From a checkpoint of a small class-conditioned image diffusion model.
Model: patch size [2, 2], width 160.
Training: soap at rate 0.0021, batches of 256.
Data: trained on simulated stained blood smears, 195000 training examples.
Rows from block 3, named by matrix and row number. Rows with one number belong to one neuron. Each number is 128 + 32 x the weight over its row's rms, rounded and kept within 0 to 255. All counts start at 0. After the name is the row's rms in percent of the matrix's.
# fc1: MLP up (model.blocks.3.mlp.fc1.weight, 960x160), inputs 80-159
# fc2: MLP down (model.blocks.3.mlp.fc2.weight, 160x960, transposed), outputs 80-159
fc1.150 006 [133 123 146 106 137  95 156 119 126 133 121 135 126  51 136 107 129 131  44  77 143  70 138 170 129 124 148 118 123 128 135 127 123 140 141 130 133  70 128 129 144 122 117 131 129 104  18 101 111 126 131 131 136 124 155 129 124  61 154 128 129 134 131 136 130 132 114   0   0 146 123 129 124 120 105 129  61 124 126  83]
fc2.150 010 [139 133 134 124 126 110 123 244 123 122 120 133 132 124 139  77 163 135 136 118 151 134 125 138 121 151   0 175 129 140 131 134 126 124 125 125 109 123 134 130 129 121 141 130 133 122 226 173 127 104  68 125 118 128  70  28 110 128 122 114 112 119 130 108 127 125 126 128 126 255 194 132 125 127 129  91 122 127 128 130]
fc1.151 061 [136 136 115 176 161 125 129 107 125  80 149  63 134 112 129 159 138 123 101 129 107 127 135 115 127 124 128 142 208 126 152  92  90 117  80  94 128 129 114 124 154 128 108 113 128 145 167 138 166 130 124  87 172 105 173 116 128 150 128 127 172 118 121 104 107 142 126 223 105 142 139 126 131 153 152 110 131  79 123 128]
fc2.151 063 [128 142 137 120  87 130 127 122 123 131  52 203  96 128 143 125 122  87 141 188 152 129 106  86 155 133 107 170 130 136 137  80 147 128 170 134 117 144 115 143  51  77 108 148  70 126 133 166  84 130 120 180  92 139 119 127 154  78 100  70  82 104 122 165 140 139 152 110 214 130 175 143 170 122 125 124 131 150 127 127]
fc1.153 008 [108  82 130 125 119 126 107 145 168 126 135 123 121 119 126 140 131 136 157 155 139  65 125 128 141 136 104 124 122 102  72 126 117 129 120 126 127  47 152 129 130 255 120 125 182 129  38 123  66 129 124 112 122  64 127  74 120 116 132  61 142  72 134 116  59 127 129 124 127 193 128 130 138 158 104 124 127 120 136 128]
fc2.153 015 [149 152 110 117 121 123 130 125 126 140 111 134 133  67 132 131 160 119 128  76 129 220 127  66 144 149 131 130 122 103 147 100 138 125 128 132 130 131  96 131 128 125  90 131 138 169 107 126 126 131 120 126 137 129 127 135 186 128 117 117 125 123 127  98  72 137 139 122 141 136 122 119 116 255 172  91 137 133 132 139]
fc1.155 009 [142 108 126  82 127 108 120 128 218 109 131  47 144 127 120 180 130 127 127 122 187 121 129 128 142 120 127 166 180 126 117 176 111  25 147 107 130  87 119 121 116 100 117 132 130 199 104 155 129 128 117 196 123 127 118 128  72 128 142 103 173  79 120 131 148 147 143 109  98 129 126 128 107 118 126 120 105 120 158 139]
fc2.155 016 [ 51 142 129 131 120 119 136 165 129 180  82 217 127 127 101 121 127 144 130 137 129 123 118 102 115 127 130 138 131 201 131 177  94 157 121 118 131 141 127  57 132 100 110  79 150 124 126 153 104 130  25 138 112 148  79 116 133 132 130 125 127 128 194 128 124 129 181 130 126 120 132 133 131 137 128 112 127 142 127 131]
fc1.156 144 [142 122 128 195 117 133  78 151 126 128 163 136 129 207  90 144 139 144 181 128 114 107  75  74 129 127 170 128 131 209  83 116 164 121 129 114 133 114  78  63 128 128  93 122 129 122 128  89 119 121 128 128 130 128 149  94 132 146 192 107 129  90 153 127 120 120 104 128 126 160  61 168 128 105 129 128 154 114 109 141]
fc2.156 194 [128 132 143  82 140 124 121 140 128 128 134 137 129 105 136 139 122 127 129  78 107 128 255 131 104 127 128 130  95  91 140 181  72 132 129 133 127 129 135 168 160 139 129 177 128 117 128 126 127 146  91 123 147 155 142 128 116 140 153 167 170 128 126 129 128 128 146 128 127 124 220  87 127 129 128 128 128 142 129 127]
fc1.157 005 [127 132 244 125 123 102 183 155 255 142 127 136 124 116 120 122 133 136 135 180 126 122 128 124 129 147 164 126 117 135 137 112  98 147  90 113  87  98 120 131 136 119 127  98 140 142 124  78 136  38 130 128 122 138  94 154 130  89 127 123  94 150 137 129 142 117 143 198 138 144 126 136 125 232 130  67 169 118  84 141]
fc2.157 012 [135 128 126 126 111 124 129 126 129 129 255 128 137 141 114 131 127 137  98 130 128 241 123 127 103 107 127 136 124  71  83 134 140  59  92 105 117 123 139 124 129 192 126 126 130 140 123 140 115 128 161 222 153 130 237 140 173 141 146 166 122 119 129 121 129 119 128 128 201 118 119 124 140 133 116 162 118 124 255 141]
fc1.158 152 [126 105 123 128 137 154 127 128  83  84 120 128 111 128 128 128 136 129 128 128 127 123 118 128 168 114 128 178  60  85 128 128 129 144 116 131 100 128  38 197 128 130 127  90 107 128 138 127  92 109 126 171 138 149 128 102 129 128 165 101 129 176 128 128 117 126 127 132 123 128 135 128 110 138 141 105 130 107 112 202]
fc2.158 200 [128 130 145 120 125 107  99 131 160 255 135  78 103 130 127 132 131 147 163 158 128 130 130 124 112 146 117 109 115 134 118 128 121 130 135 110 128 132 203 100 125 137 140 138 128  96 110 130 175 129 128 128  72 138  90 152  38 101 127 127 131 107 128 123 131 127 126 120 127 101 133  86 107  98 129 132 159 132 169  60]
fc1.159 055 [120 124 220  74 134 125 128 118 109 128 121 189 123 104 151  87 109 130 125 129 145 125 219  99  79 187 122 120  97 117  46 110 129 117 180  95 107 146  29 126 144  82 152 128 111 117 118 102 131 117 129 159 135 127 205 141 152 128 126 156 111 184 161 145 130 112 116  90 176  91 107 128 128 115 151 127  55 108 134 130]
fc2.159 065 [132 108  57 199 211 146 126 149 133 127 141 112 147 125 130 174 107 110 101 128 132 144  37 124 129  73  77 132 129 126 155 110  82 136 131  50 128  54 153 135 116  99  30 128 202 217 137 168 128 118 130 124 132  75 119 126 149 110  90 120 126 132 127 113 125 128 101 128 126 141 124 123 132 105 118 143 131 128   0 128]
fc1.160 185 [127 136 127 129 129 142 189 145 116  34 121 128 104  74 113 115 103 125 125 125 128 138 202 128 130 145 146 122 247 119 115 121 119 137 128 127 190 166  63 110 104 128 117 104 129 131 102 112 116 128 129 121 134 107  95 123 128 140 145 196 125 144 154 131 128 112 122 129 172 155 128 123 126 129 133 128 129 131 128 146]
fc2.160 167 [123 133 133 129 128 128 128 107 128   0 130 161 123 119 126 129 107  84  41 127 116 107 128 131 129  61 145 157 162 120  31 129  80 130 132 128  61 131  93 127 159  52 113 135  53  79 143 187 128 166 124 130 138 128 131 127 148 155 118 168 138 142 144 120 128 129 143 127  91 138 106 152 131 120 165 138 128 127 127 128]